Weights of a small spectrogram FSQ autoencoder: encoder layers 16.
Rows from block 2 of the decoder, named by matrix and row number. Rows with one number belong to one channel. Each number is 200 + 20 x the weight over its row's rms, rounded and kept within 0 to 999. All counts start at 0. After the name is the row's rms in percent of the matrix's.
# convs0: first 3x3 conv (decoder.mid.2.convs.0.weight, 256x256x3x3), inputs 96-107, a 3x3 kernel for each
# convs1: second 3x3 conv (decoder.mid.2.convs.1.weight, 256x256x3x3, transposed), outputs 96-107, a 3x3 kernel for each
convs0.82,134,184,187,159,200,174,239,207,215,231,206,198,207,188,192,174,191,179,177,190,183,202,189,176,210,207,202,224,202,174,181,184,194,204,193,223,220,213,199,199,194,180,206,195,189,191,152,186,166,216,188,232,196,190,205,211,249,198,240,188,252,189,194,227,175,214,178,178,285,210,217,209,224,195,212,209,218,255,221,207,186,178,208,245,199,215,260,220,221,218,250,202,206,219,192,200,206,187,216,206,208,193,198,179,187,194,217,193,221
convs1.82,137,190,205,212,214,238,214,214,204,179,216,200,203,219,181,193,187,174,196,241,201,204,204,193,209,206,183,210,199,194,196,216,162,196,195,159,185,189,181,169,207,196,211,187,215,209,187,226,192,215,231,210,229,188,199,184,189,167,210,158,212,217,136,124,177,225,220,154,248,185,186,234,178,245,208,196,209,264,176,178,176,222,191,209,190,171,211,190,183,179,196,161,198,184,198,217,195,223,166,224,175,224,170,203,214,193,192,188,203
convs0.83,077,202,201,175,187,212,177,158,163,181,168,220,215,177,184,204,202,193,186,183,178,186,205,179,175,206,206,233,202,207,183,189,219,195,192,225,208,187,191,189,221,178,214,200,181,206,197,188,172,207,192,198,206,178,173,233,186,158,223,209,163,178,212,193,163,174,264,163,218,246,194,183,209,208,205,196,200,223,235,199,186,249,222,165,188,196,211,193,192,188,201,223,201,186,239,204,203,206,176,243,198,186,205,174,169,212,201,198,198
convs1.83,088,217,201,245,193,179,185,196,171,180,176,171,173,191,193,222,193,176,194,185,201,199,245,188,226,188,188,220,175,189,228,181,170,210,174,199,194,199,211,220,211,208,179,194,201,241,201,214,221,213,212,196,183,224,208,157,226,206,207,201,204,209,169,176,179,191,198,219,217,200,189,212,236,181,176,203,169,198,227,167,216,185,204,173,189,202,220,215,193,183,207,170,166,207,184,188,197,210,189,189,177,249,223,209,214,229,248,211,180
convs0.84,153,210,187,197,202,182,201,202,188,193,190,208,188,198,209,190,206,203,198,188,191,186,178,188,187,190,198,197,198,193,192,181,200,189,189,184,186,199,195,213,205,179,197,172,152,186,181,191,193,204,210,198,199,196,195,201,207,221,176,186,211,183,194,175,256,183,205,251,190,198,227,189,160,178,187,206,168,188,184,205,199,188,198,212,197,176,226,166,175,209,168,231,261,214,204,266,222,221,211,208,213,223,205,204,196,201,210,193,206
convs1.84,150,229,210,229,210,202,225,208,169,202,186,190,201,200,224,203,215,224,203,198,215,214,187,213,215,175,168,163,193,197,199,198,206,204,210,195,204,215,202,212,205,187,206,193,192,222,234,213,254,202,225,207,206,195,216,206,199,211,203,168,155,181,188,185,231,207,209,209,182,245,206,207,223,199,183,257,196,198,234,194,200,230,202,191,213,192,196,226,187,211,206,230,220,224,190,183,179,188,167,236,228,211,179,217,221,220,235,216,203
convs0.85,102,195,214,220,198,198,211,185,170,156,184,211,212,175,206,222,220,216,201,227,213,188,207,209,198,219,212,169,215,203,202,229,219,197,197,200,168,184,197,213,205,191,210,221,201,183,202,210,206,193,203,185,183,210,205,202,181,151,179,228,222,177,186,186,191,181,187,248,216,217,247,199,223,214,214,209,196,201,188,211,228,233,196,200,187,215,236,202,191,162,163,194,214,223,210,218,198,220,198,231,232,173,195,201,183,222,235,211,198
convs1.85,106,196,204,170,186,202,179,200,200,180,187,199,208,177,168,198,179,192,213,199,209,199,193,183,198,164,211,220,185,173,198,206,195,232,181,182,208,206,202,193,207,207,201,194,203,190,229,222,216,188,201,204,196,220,235,167,186,196,213,224,192,213,188,209,193,203,180,178,224,185,202,217,235,204,228,206,209,192,203,184,178,210,233,190,207,212,185,201,218,178,210,233,176,165,194,234,217,230,210,192,194,204,206,196,198,214,200,204,200
convs0.86,118,237,217,197,218,194,219,211,184,209,186,219,243,166,163,194,180,179,161,191,200,165,191,206,200,197,203,201,218,218,221,198,210,223,206,212,211,211,179,196,200,184,191,196,192,203,212,189,191,217,211,197,167,196,201,179,234,186,188,213,191,222,198,166,189,152,179,202,228,214,169,217,166,184,200,211,201,220,203,173,187,204,215,197,207,169,212,186,209,195,149,227,229,206,198,193,193,208,219,217,207,211,191,180,189,194,208,177,176
convs1.86,124,197,180,201,202,192,195,199,200,203,174,173,204,222,207,216,185,167,213,224,244,203,221,220,204,208,193,203,169,190,169,235,222,221,178,204,203,205,206,205,202,197,202,220,215,188,201,233,232,190,197,201,207,225,191,196,231,179,188,209,201,200,201,170,240,178,198,226,217,218,218,178,224,228,195,184,215,213,178,187,169,172,191,184,198,192,236,208,206,205,219,181,265,175,195,230,177,187,181,194,209,248,198,199,234,191,223,203,202
convs0.87,081,203,210,188,216,181,187,235,219,244,210,180,188,191,184,202,215,200,201,204,208,227,218,190,212,203,189,194,186,192,218,191,190,212,193,198,220,179,186,170,227,206,199,196,201,201,237,208,229,175,197,206,217,215,201,199,197,174,173,194,173,187,192,187,181,238,183,200,245,205,178,201,186,217,227,240,166,204,212,217,212,199,177,193,188,207,191,163,199,182,191,199,163,219,184,175,195,165,186,173,163,186,177,183,200,194,216,201,194
convs1.87,077,171,192,184,211,188,210,165,177,194,197,200,226,191,204,215,213,215,205,207,176,148,194,193,201,182,210,172,218,212,182,157,192,180,168,181,165,206,218,198,214,212,224,198,193,232,220,209,205,181,207,237,173,223,186,217,207,200,214,197,207,201,187,147,174,232,213,169,248,143,185,202,183,172,192,186,216,219,177,220,161,145,213,216,201,227,201,215,204,215,212,197,204,196,209,182,173,189,211,173,196,178,187,237,199,192,212,208,183
convs0.88,082,181,209,183,178,203,175,154,205,143,213,209,202,192,237,190,236,222,207,181,181,191,188,192,186,218,216,205,170,184,227,195,213,229,236,200,197,199,172,208,189,209,209,229,196,190,194,209,167,190,181,211,187,173,194,219,172,172,158,189,198,169,208,214,247,206,211,231,223,229,263,192,204,175,205,206,192,173,205,213,193,200,183,185,191,180,226,187,193,181,189,202,184,218,158,176,207,178,209,200,205,186,212,207,218,189,202,210,201
convs1.88,089,205,219,192,204,195,200,203,214,205,211,192,200,212,208,220,203,226,208,213,187,205,189,204,182,221,190,217,192,189,196,196,211,203,195,194,202,205,196,200,218,166,206,179,189,176,222,203,184,232,197,226,159,182,199,199,156,229,209,222,200,215,199,175,151,245,194,212,212,230,201,229,213,195,211,198,171,223,227,224,191,221,205,209,222,205,202,182,223,218,200,233,167,221,213,191,200,139,201,197,211,172,197,220,186,148,228,272,222
convs0.89,126,175,194,187,216,201,214,213,207,221,200,178,178,177,211,193,194,198,219,198,203,182,195,195,217,210,212,195,230,188,202,189,184,204,196,196,225,179,202,206,182,180,203,220,226,209,223,207,206,213,177,203,219,203,192,185,223,214,169,210,222,196,233,232,172,173,155,203,264,220,188,206,227,206,213,193,215,209,176,207,221,208,161,200,190,177,206,199,209,204,216,198,205,212,196,177,233,187,212,200,171,204,191,205,191,201,234,214,222
convs1.89,128,201,186,183,195,205,202,209,185,192,192,192,205,211,201,200,225,214,223,186,174,223,181,230,215,210,221,228,179,186,197,194,221,196,211,199,234,202,199,210,212,215,196,200,212,212,216,228,198,228,211,217,208,201,181,187,162,180,216,211,193,190,218,202,217,178,180,185,231,200,225,234,216,170,196,210,185,211,225,187,202,205,230,222,235,190,210,207,228,238,224,230,207,195,218,210,214,152,208,212,250,189,205,216,207,170,206,259,204
convs0.90,065,202,179,198,193,211,184,209,201,163,171,201,223,248,244,183,177,224,205,187,180,216,202,196,158,210,160,211,213,180,200,215,145,176,175,219,194,183,198,212,193,207,189,207,196,203,176,205,218,190,179,220,173,197,221,168,195,204,218,180,196,179,149,174,178,205,179,208,162,196,221,228,198,228,200,217,191,191,202,206,237,241,204,198,167,171,196,195,192,203,206,186,177,222,187,210,195,205,178,198,206,188,191,180,201,232,186,190,211
convs1.90,071,198,137,199,189,217,209,176,225,188,193,237,221,215,186,215,190,196,220,199,186,207,195,194,163,183,193,178,181,164,208,188,186,187,215,166,201,217,191,187,191,187,169,206,188,207,207,186,170,221,208,232,184,208,231,202,224,203,187,187,213,184,199,209,177,205,219,184,190,214,252,204,223,209,204,196,248,229,197,167,204,196,223,193,196,210,224,192,173,203,183,200,178,176,199,193,193,222,221,188,162,144,175,181,207,221,173,170,165
convs0.91,104,239,216,213,185,218,204,239,180,189,188,224,206,200,208,198,175,196,199,196,186,210,209,198,192,213,187,206,215,229,234,197,213,216,199,191,204,211,179,188,191,179,208,206,204,191,179,179,193,208,199,209,209,226,200,216,210,205,144,167,203,213,191,203,172,180,185,202,238,206,241,232,194,198,206,160,190,213,160,181,199,190,158,158,166,203,207,185,183,212,166,203,151,206,227,237,203,203,188,207,183,184,219,226,161,192,207,194,179
convs1.91,123,204,183,181,170,201,162,203,200,180,197,225,212,221,208,211,184,179,213,228,196,190,219,208,223,202,184,180,180,146,185,198,221,213,176,186,171,203,195,192,207,207,224,204,200,214,194,229,210,228,201,195,196,227,197,210,197,213,204,182,213,199,181,162,222,193,206,217,207,186,199,203,197,214,215,216,216,260,235,231,264,226,228,206,190,225,196,180,220,185,168,226,198,190,236,209,192,239,207,208,215,202,223,192,207,239,264,209,208
convs0.92,076,191,243,224,222,200,200,197,241,229,200,202,211,202,185,152,172,189,207,186,177,204,228,216,214,206,206,204,197,197,198,199,200,221,175,237,192,169,183,199,188,187,222,204,176,208,214,202,206,184,205,197,207,197,238,211,182,204,202,213,204,173,167,222,178,199,184,187,93,125,224,201,158,197,174,231,209,209,220,204,188,190,185,194,159,180,187,180,212,195,200,211,206,177,206,198,207,164,195,175,198,183,202,195,193,174,222,179,192
convs1.92,076,197,194,173,193,200,180,162,195,180,202,176,195,194,171,210,190,212,161,195,186,197,238,194,189,204,213,207,165,188,172,192,177,172,195,190,195,205,198,204,208,187,196,183,210,235,229,205,209,181,186,184,199,190,187,197,216,211,214,240,236,189,192,168,194,185,196,167,175,179,176,240,238,174,173,174,191,215,185,199,181,218,227,190,193,205,194,198,212,175,171,231,191,159,204,161,245,219,193,191,190,188,203,207,192,201,205,196,181
convs0.93,099,204,202,179,225,190,170,216,236,255,196,205,193,219,189,189,210,203,176,181,193,195,205,207,194,195,212,222,217,189,215,215,189,241,190,207,207,212,198,197,218,197,177,201,210,211,177,218,173,203,192,185,193,203,200,183,188,214,203,184,180,199,219,217,208,204,203,221,194,209,195,179,162,175,146,232,222,179,197,205,173,189,188,243,190,209,203,209,211,204,190,183,224,198,216,200,196,167,208,221,217,182,204,166,195,204,228,199,194
convs1.93,109,160,182,180,202,194,196,234,189,186,201,199,204,203,212,183,201,183,198,219,188,183,205,202,182,220,193,156,223,192,221,212,209,180,208,194,186,195,199,207,199,190,191,175,208,215,213,211,206,197,205,198,236,204,214,218,206,187,183,185,239,207,187,218,134,166,232,210,215,183,202,227,202,194,196,178,209,212,213,196,163,251,209,206,202,197,198,199,173,186,189,186,220,210,215,167,214,191,263,188,191,200,193,208,178,189,219,202,184
convs0.94,085,185,221,204,186,182,230,213,215,196,220,214,191,235,202,203,205,198,181,198,236,214,207,206,208,205,224,175,212,169,182,203,216,214,219,195,169,183,196,223,197,179,206,214,198,185,213,197,187,187,231,224,198,198,197,216,179,170,176,210,225,212,202,136,244,192,220,206,210,190,171,187,177,216,222,196,201,205,218,206,188,195,218,197,203,206,218,199,199,180,153,181,211,237,189,194,216,194,191,213,216,214,210,209,225,219,205,189,218
convs1.94,096,207,210,164,195,177,186,184,208,193,207,183,203,208,209,222,215,181,225,200,192,222,169,207,231,174,209,217,193,198,205,184,179,227,163,176,218,180,212,209,198,188,179,181,218,217,217,208,232,202,241,204,186,180,187,209,223,221,251,206,216,213,207,196,225,223,167,163,229,222,200,200,214,198,147,219,165,212,189,173,192,153,210,181,258,199,213,231,172,216,179,206,179,192,201,172,165,205,221,222,180,196,242,184,185,217,215,185,240
convs0.95,071,179,169,234,200,177,191,230,214,218,192,174,212,156,187,181,168,179,189,173,183,211,222,206,213,204,221,195,194,207,220,183,192,202,201,209,231,185,193,171,191,212,210,194,197,216,208,220,215,238,193,198,175,199,200,219,215,188,185,172,193,211,185,187,205,193,199,226,180,216,222,166,173,184,192,170,197,185,216,171,226,207,210,191,202,201,214,227,203,216,160,204,186,206,181,222,190,187,229,208,181,203,163,207,199,193,190,219,169
convs1.95,073,192,214,209,219,169,199,150,179,199,167,202,188,212,225,221,227,215,198,199,201,174,194,197,208,206,202,210,186,179,200,168,209,201,189,156,198,223,197,208,197,243,187,216,189,193,213,225,190,201,227,183,193,141,167,166,192,203,210,232,187,204,179,147,211,202,184,172,177,216,222,216,197,208,157,206,199,183,186,214,220,187,205,199,216,212,195,192,217,202,222,171,134,164,191,183,199,183,204,213,211,203,193,167,191,171,211,204,174
convs0.96,082,169,183,145,200,208,228,230,223,238,193,175,213,173,207,211,193,166,200,213,196,202,208,204,193,189,212,200,194,207,225,206,231,201,157,182,180,203,193,180,193,192,191,191,221,218,192,153,189,179,136,201,167,202,200,203,213,192,194,200,222,156,212,209,181,147,148,214,186,214,205,203,227,199,172,185,197,208,201,178,196,216,218,212,226,169,219,217,218,207,259,210,210,194,200,207,182,203,219,215,188,228,186,188,209,175,213,206,191
convs1.96,084,202,203,216,185,196,191,213,194,204,166,151,194,216,202,192,206,194,192,222,243,224,209,216,212,185,177,201,180,230,185,203,194,211,182,174,216,188,187,177,198,196,231,220,199,221,242,222,207,228,201,217,219,202,182,222,201,187,226,185,216,181,148,162,197,153,217,209,200,219,238,176,232,188,224,236,166,231,196,217,208,211,218,206,211,198,206,212,209,207,189,188,184,152,198,199,229,187,191,184,218,232,192,192,186,161,198,183,197
convs0.97,089,198,176,208,225,187,178,199,198,246,217,187,188,153,167,176,175,179,212,177,210,185,208,194,187,215,188,207,188,205,207,196,205,187,181,191,222,195,182,177,183,201,205,195,204,202,208,186,209,240,186,202,179,201,164,237,226,197,175,194,219,205,225,239,179,129,207,177,203,208,140,140,183,209,211,211,248,218,237,189,178,228,216,198,184,211,185,218,227,202,201,175,199,218,216,203,210,239,226,241,177,186,192,185,209,211,208,198,199
convs1.97,087,185,198,180,228,186,213,189,208,213,200,188,176,193,208,208,163,216,194,208,224,194,192,187,194,182,214,208,187,195,188,231,206,176,195,212,181,185,213,167,189,168,193,204,180,230,194,212,176,203,205,219,226,221,214,156,207,199,211,206,172,226,202,163,176,171,239,216,219,231,189,165,210,225,210,210,183,168,186,174,165,208,219,198,210,221,202,173,211,215,208,160,211,205,202,210,192,257,218,172,200,202,227,247,237,230,202,205,220
convs0.98,083,199,177,182,191,198,243,212,241,148,183,200,208,193,192,206,183,195,216,218,170,208,199,209,206,219,226,180,230,216,195,178,230,213,251,207,201,204,206,168,180,197,212,215,198,210,199,187,183,203,188,223,196,179,189,215,215,205,168,180,197,216,213,201,208,166,235,173,179,211,181,171,210,224,208,202,190,172,208,177,194,192,216,207,217,184,214,220,248,209,223,181,165,163,218,191,230,148,201,158,199,190,184,211,190,181,195,188,218
convs1.98,090,217,175,201,183,175,166,216,186,181,202,178,158,217,196,210,214,221,234,218,209,212,210,225,212,215,214,215,164,200,186,171,205,212,183,198,192,205,214,180,197,219,216,201,198,196,228,191,207,198,192,184,193,183,208,221,201,197,202,213,193,221,203,152,181,191,182,170,187,189,216,211,207,182,235,212,191,263,205,156,215,186,199,191,219,180,191,215,206,229,198,163,154,188,196,196,210,216,216,213,185,182,193,209,227,212,216,224,202
convs0.99,103,204,198,209,195,220,189,204,211,204,230,236,215,181,201,208,206,191,238,193,186,166,175,217,171,190,200,192,214,199,200,209,195,230,199,213,165,214,228,186,209,204,164,197,194,200,195,192,212,190,211,174,190,210,200,230,164,205,175,202,225,228,232,194,210,174,220,186,203,170,217,232,177,191,150,214,194,214,137,174,214,189,188,152,187,211,195,206,205,226,163,197,200,174,207,219,210,183,165,219,214,214,168,207,189,197,233,196,178
convs1.99,113,190,191,195,186,204,194,182,191,188,193,194,203,219,214,168,186,204,206,201,230,205,196,207,210,185,189,231,191,201,160,177,219,257,195,202,184,186,201,188,189,179,196,198,210,160,194,206,197,222,218,183,174,208,191,234,213,182,183,206,202,171,208,186,244,188,191,199,204,197,221,197,228,187,173,207,192,197,240,186,206,213,204,214,210,199,218,183,190,186,193,232,240,171,211,215,234,232,139,167,208,204,215,220,221,206,234,168,228
convs0.100,086,185,164,168,223,204,198,180,207,192,181,190,217,195,186,195,177,180,208,166,180,176,209,218,174,213,217,200,210,204,228,222,178,208,203,181,231,193,201,193,169,185,204,190,207,215,188,211,187,204,186,205,183,184,204,222,215,186,194,193,174,165,197,168,200,218,168,205,279,209,162,200,176,203,208,220,224,229,217,195,189,181,227,207,197,193,189,181,176,183,196,206,169,204,184,178,218,250,213,209,197,170,172,181,184,187,230,217,180
convs1.100,086,218,195,149,170,194,179,198,232,173,175,199,185,196,207,183,186,207,215,209,173,206,182,204,180,203,217,212,170,198,188,227,201,216,153,160,180,219,197,199,175,186,204,217,234,186,223,220,194,215,199,209,212,205,181,195,182,194,215,164,216,185,178,203,138,224,207,169,235,158,178,194,183,244,194,191,179,210,217,200,194,226,215,165,186,188,205,174,222,208,202,123,158,169,221,233,176,178,204,154,256,250,227,201,169,167,226,182,152
convs0.101,082,227,210,240,202,187,198,231,196,204,177,211,173,180,228,191,200,212,185,177,188,200,216,183,220,190,210,189,218,198,211,213,213,194,209,196,214,177,225,223,182,218,183,204,232,202,225,224,184,201,199,221,172,197,206,174,171,196,172,197,199,189,199,216,235,220,203,174,248,140,187,152,242,187,187,190,195,185,183,211,219,180,195,181,172,171,198,188,183,195,238,178,184,185,200,214,227,206,188,202,211,197,191,172,199,190,192,227,189
convs1.101,080,198,198,172,192,178,180,163,197,191,201,206,190,235,216,210,204,202,193,202,196,232,208,174,194,189,215,198,217,187,197,214,211,204,192,180,200,206,202,195,237,199,197,202,203,188,200,218,221,221,180,201,210,175,164,206,167,229,176,163,206,187,211,192,189,274,192,187,270,171,209,146,217,175,217,172,166,215,209,175,196,182,223,216,227,211,179,205,194,190,202,171,193,202,174,196,200,173,201,209,150,181,193,199,166,190,177,167,201
convs0.102,122,169,209,184,213,229,231,198,218,199,185,218,196,191,190,178,176,231,190,188,181,178,186,190,209,216,202,189,188,197,212,216,208,207,184,179,176,208,214,203,180,218,212,173,184,202,189,165,209,188,217,189,185,203,173,193,193,187,215,222,211,204,188,186,208,198,170,215,187,224,184,210,186,171,178,186,215,216,226,182,173,200,201,182,224,220,210,200,177,189,176,198,221,184,209,176,183,210,163,173,219,190,179,199,188,176,217,184,191
convs1.102,116,165,196,190,196,205,205,177,202,180,175,190,189,205,221,224,215,199,214,203,231,206,192,219,206,187,203,208,211,186,200,228,230,236,216,170,194,196,196,193,182,192,197,209,219,196,206,221,220,185,217,216,235,253,205,211,207,213,202,223,184,209,164,173,236,214,199,194,157,215,181,173,239,232,178,206,190,188,220,240,197,211,208,181,204,204,184,201,202,197,217,193,274,236,194,197,180,216,146,225,239,218,181,207,189,196,220,196,186
convs0.103,110,185,214,193,264,246,183,208,208,183,183,192,194,203,184,143,236,250,190,183,206,194,214,192,199,223,214,188,204,186,200,220,210,193,206,196,183,216,209,223,216,175,163,206,194,164,197,174,205,214,210,159,185,193,186,193,215,216,214,231,200,210,236,224,202,225,191,203,199,186,191,171,164,159,194,203,205,239,185,187,167,189,251,227,199,212,191,162,221,205,184,187,171,190,157,164,185,224,190,196,214,199,160,208,179,193,196,183,177
convs1.103,118,214,210,209,189,193,184,189,191,161,165,185,167,201,228,186,208,213,218,225,208,215,217,193,192,206,205,218,204,188,191,186,168,169,194,217,185,199,199,184,206,218,207,176,202,207,199,214,203,201,218,236,189,197,190,183,183,175,234,229,216,206,220,234,181,215,209,219,181,211,192,228,212,217,186,262,169,245,189,181,242,224,188,204,216,216,192,209,195,202,213,196,212,186,190,207,149,147,229,232,222,196,226,259,186,222,218,171,204
convs0.104,070,212,216,203,217,211,201,209,203,218,195,196,211,145,186,191,179,218,176,194,167,163,189,195,182,226,229,173,207,217,204,191,179,197,215,214,199,208,186,182,216,191,184,183,204,182,227,220,225,188,173,169,179,194,173,179,154,177,179,214,189,186,190,242,217,224,161,185,165,157,202,172,176,212,227,180,201,191,167,188,188,187,173,155,186,181,185,215,185,155,183,215,188,184,173,196,176,208,211,192,212,172,204,179,190,187,197,188,211
convs1.104,073,192,187,213,168,182,158,181,165,207,232,214,173,228,216,225,203,184,196,202,199,210,206,193,188,208,225,185,176,185,187,210,206,195,187,193,205,203,207,218,190,234,241,162,216,216,208,215,181,178,223,223,198,196,165,198,186,208,205,199,192,223,228,173,200,215,255,191,234,205,220,193,191,180,190,198,209,208,205,188,211,152,205,167,214,214,226,202,207,202,236,215,178,176,212,191,204,185,202,225,219,195,167,207,209,197,190,188,193
convs0.105,109,206,211,202,213,181,195,216,208,164,179,200,227,212,207,212,193,189,185,211,201,202,195,188,208,202,195,213,224,190,192,193,209,207,205,199,205,179,197,171,193,192,227,203,201,202,236,210,225,225,208,225,179,214,211,191,170,170,200,225,214,167,181,194,170,176,188,187,208,193,221,182,239,183,243,198,222,225,191,166,215,230,188,154,193,148,204,175,188,221,192,226,175,209,176,190,194,224,210,222,216,217,234,211,225,211,211,199,219
convs1.105,108,173,197,215,230,202,199,205,240,187,242,206,206,195,204,195,168,193,201,192,187,195,176,195,193,198,205,198,202,194,222,201,201,192,199,204,228,206,182,221,184,217,212,195,205,212,239,208,212,202,211,171,183,207,212,197,176,196,185,216,204,190,165,234,223,211,235,180,207,202,225,255,162,178,150,221,236,225,223,172,210,203,224,191,215,198,184,173,223,191,215,222,199,243,190,240,198,210,188,199,179,210,208,193,216,204,176,191,212
convs0.106,099,186,210,197,203,199,194,215,197,210,209,190,159,220,204,178,222,230,224,195,216,192,208,193,214,229,194,191,214,190,190,207,233,192,206,186,182,189,203,209,225,197,207,212,232,192,202,205,165,237,168,202,195,196,162,170,216,161,189,203,192,182,191,185,209,204,190,179,251,139,199,192,204,152,220,194,222,169,212,192,208,215,233,168,192,180,178,169,204,220,182,222,171,235,190,184,179,194,214,203,233,192,201,191,201,169,213,183,211
convs1.106,107,207,176,184,207,189,214,212,209,210,194,196,204,184,215,222,195,233,230,179,181,155,194,217,162,191,215,158,210,190,175,194,228,194,190,189,205,193,206,206,182,201,199,199,199,206,204,221,205,210,183,227,206,229,222,176,176,206,179,232,222,235,247,218,236,202,181,183,238,195,207,195,194,209,216,188,210,255,231,211,221,228,214,202,176,195,204,192,183,195,180,203,186,194,173,204,172,201,151,174,192,212,228,186,177,154,219,201,209
convs0.107,090,186,198,199,169,188,210,202,181,197,215,155,163,183,227,171,184,202,187,214,170,197,210,177,185,203,198,202,183,150,196,239,219,220,219,179,187,194,190,202,206,204,225,217,185,199,214,170,180,202,192,205,182,200,187,188,187,219,199,222,200,182,177,216,216,173,192,245,252,194,179,210,221,202,180,197,205,202,209,179,177,216,216,162,212,219,214,212,202,217,178,191,169,205,216,179,228,191,211,208,184,187,177,167,206,190,227,211,221
convs1.107,098,202,175,211,193,197,171,223,192,174,209,190,213,201,211,195,169,205,187,190,199,226,195,157,181,170,215,189,188,191,197,190,208,185,173,201,193,212,207,179,203,204,188,204,194,201,191,190,217,196,200,202,182,190,197,211,215,181,218,226,191,198,214,245,220,213,208,172,244,208,195,185,157,187,143,224,183,189,198,232,222,207,207,201,201,207,190,198,162,217,177,193,180,202,231,186,220,246,206,201,230,183,218,196,184,210,158,208,198
convs0.108,083,166,195,217,164,231,191,155,175,224,194,171,196,203,195,230,184,204,197,173,171,206,214,179,204,195,211,218,193,198,210,220,203,180,202,207,203,183,177,193,189,220,205,192,182,196,195,211,167,195,182,190,169,157,211,158,193,226,196,225,231,177,199,252,247,184,154,211,202,149,235,161,193,181,231,176,217,210,201,209,148,187,179,171,173,174,155,215,163,205,200,168,172,230,198,212,187,232,168,179,191,188,191,188,204,180,225,222,213
convs1.108,091,203,206,207,172,192,188,179,208,202,178,175,203,174,215,218,201,193,209,194,202,203,199,219,176,192,216,182,161,154,185,195,195,186,214,216,186,192,214,211,186,202,186,190,176,206,210,214,204,203,243,203,193,210,185,193,203,228,173,195,200,195,176,190,185,230,242,186,235,207,210,216,193,185,217,185,216,219,212,205,246,224,213,196,195,181,203,212,184,225,201,215,188,189,179,258,162,179,189,209,225,212,160,193,189,161,168,186,192
convs0.109,084,213,231,230,202,185,207,213,225,254,210,184,210,207,218,200,196,182,177,214,205,202,202,180,206,201,190,198,224,203,179,198,195,190,210,225,206,173,200,213,174,180,214,188,217,207,205,219,212,197,188,195,190,210,179,238,193,222,183,193,219,213,182,176,141,214,181,218,200,157,239,174,196,192,214,171,203,195,172,192,199,186,172,195,206,200,230,249,211,209,201,178,228,195,228,199,196,177,168,204,198,179,209,201,208,198,219,240,216
convs1.109,088,203,195,166,215,200,188,167,192,199,181,179,215,222,178,197,206,202,199,218,190,188,226,202,178,220,188,196,238,183,215,187,215,197,176,205,183,194,215,161,172,218,198,208,192,179,228,227,230,234,226,193,173,178,189,219,181,197,199,194,249,183,169,145,206,190,176,185,231,208,167,186,216,134,205,203,246,230,181,205,228,176,209,191,215,208,217,191,206,194,189,233,216,149,188,215,197,218,222,219,199,208,189,203,221,232,221,222,213
convs0.110,068,179,181,233,198,171,223,205,205,193,194,176,229,208,169,222,160,191,184,207,201,160,212,174,205,194,211,205,191,216,211,202,203,201,190,200,183,214,199,196,178,188,178,180,218,202,172,196,214,193,174,173,189,192,219,189,231,224,207,182,188,197,203,218,178,200,240,160,158,163,171,151,226,183,189,194,192,200,162,180,195,220,206,227,249,202,216,190,196,174,159,163,182,147,179,187,190,192,199,186,183,224,183,232,185,228,167,209,184
convs1.110,072,210,152,201,207,174,217,186,199,206,180,179,195,179,175,182,211,197,184,193,196,164,184,169,204,207,204,201,222,192,189,193,179,199,183,200,195,216,197,205,203,201,183,232,207,214,209,219,189,189,187,193,218,221,211,223,243,224,215,166,206,234,162,208,210,218,214,186,174,205,211,189,204,177,175,168,198,214,208,171,193,204,201,190,167,197,192,167,215,201,250,169,188,205,221,195,159,214,158,226,183,173,205,192,161,225,146,171,160
convs0.111,088,166,216,178,166,179,228,147,211,200,197,230,213,185,198,211,167,176,202,193,159,209,191,212,218,200,210,179,200,208,201,192,203,206,172,186,182,179,213,203,204,201,220,206,194,213,201,220,183,186,169,183,181,147,163,199,212,177,192,201,180,201,169,185,222,188,180,219,210,192,241,227,219,207,193,217,216,192,205,198,219,205,149,206,241,136,176,173,162,160,176,203,237,205,220,222,222,200,206,203,234,179,204,202,233,190,198,213,200
convs1.111,085,189,170,172,159,217,133,167,215,221,199,210,185,185,195,185,185,194,192,174,216,218,166,208,216,182,175,176,194,213,178,203,199,214,190,202,210,189,211,204,218,193,191,206,215,232,196,207,249,199,218,179,201,203,193,177,201,166,156,196,207,199,194,194,190,249,206,183,217,193,231,224,188,205,195,220,203,207,231,204,155,182,187,190,231,197,192,231,212,212,203,194,188,192,218,182,202,171,214,214,237,211,189,165,199,221,195,189,213
convs0.112,105,213,188,201,232,174,231,205,214,194,217,190,196,177,212,178,154,176,224,195,192,175,190,199,195,194,210,196,200,214,216,209,216,195,182,214,202,179,199,178,225,200,226,204,215,210,203,204,197,193,199,182,194,184,207,220,238,199,208,164,192,162,177,176,151,184,204,205,212,221,171,184,255,190,189,182,208,243,192,225,215,217,203,226,191,222,226,210,219,150,210,222,230,198,229,179,224,166,205,210,198,192,220,154,209,213,193,193,212
convs1.112,112,195,221,185,200,189,188,197,194,215,195,177,183,188,185,181,193,173,189,219,216,202,176,194,178,195,199,177,193,199,191,192,178,206,214,190,189,200,203,217,199,182,191,205,200,184,209,221,240,204,201,182,231,213,208,184,206,234,226,181,202,210,213,157,217,244,191,182,245,181,229,148,253,167,193,207,199,257,195,212,179,226,211,191,207,195,210,201,213,175,191,165,225,230,234,152,231,252,222,225,222,219,244,194,226,201,196,199,194
convs0.113,113,187,185,159,212,213,161,176,197,205,183,192,186,199,183,207,203,209,199,190,181,195,206,189,177,183,209,208,211,199,195,212,220,211,184,204,203,186,205,192,208,215,192,212,217,171,217,208,186,206,194,188,190,173,169,227,215,191,211,189,173,230,184,187,175,179,163,200,176,141,193,191,117,173,204,195,213,193,183,172,200,175,196,224,152,187,197,162,194,224,172,205,217,169,171,196,190,207,176,173,190,166,212,214,174,193,215,196,187
convs1.113,116,194,216,225,190,218,202,189,198,196,179,203,201,210,195,220,197,197,216,208,213,213,218,202,179,219,205,223,216,205,192,196,196,197,196,193,165,184,190,192,206,203,196,181,231,203,187,204,209,176,207,199,184,214,216,216,196,200,182,211,190,201,172,168,209,169,189,238,191,224,232,218,196,171,243,225,221,209,209,192,226,229,175,184,202,222,210,189,223,221,215,193,199,202,211,207,218,194,177,174,174,232,237,216,194,204,207,205,205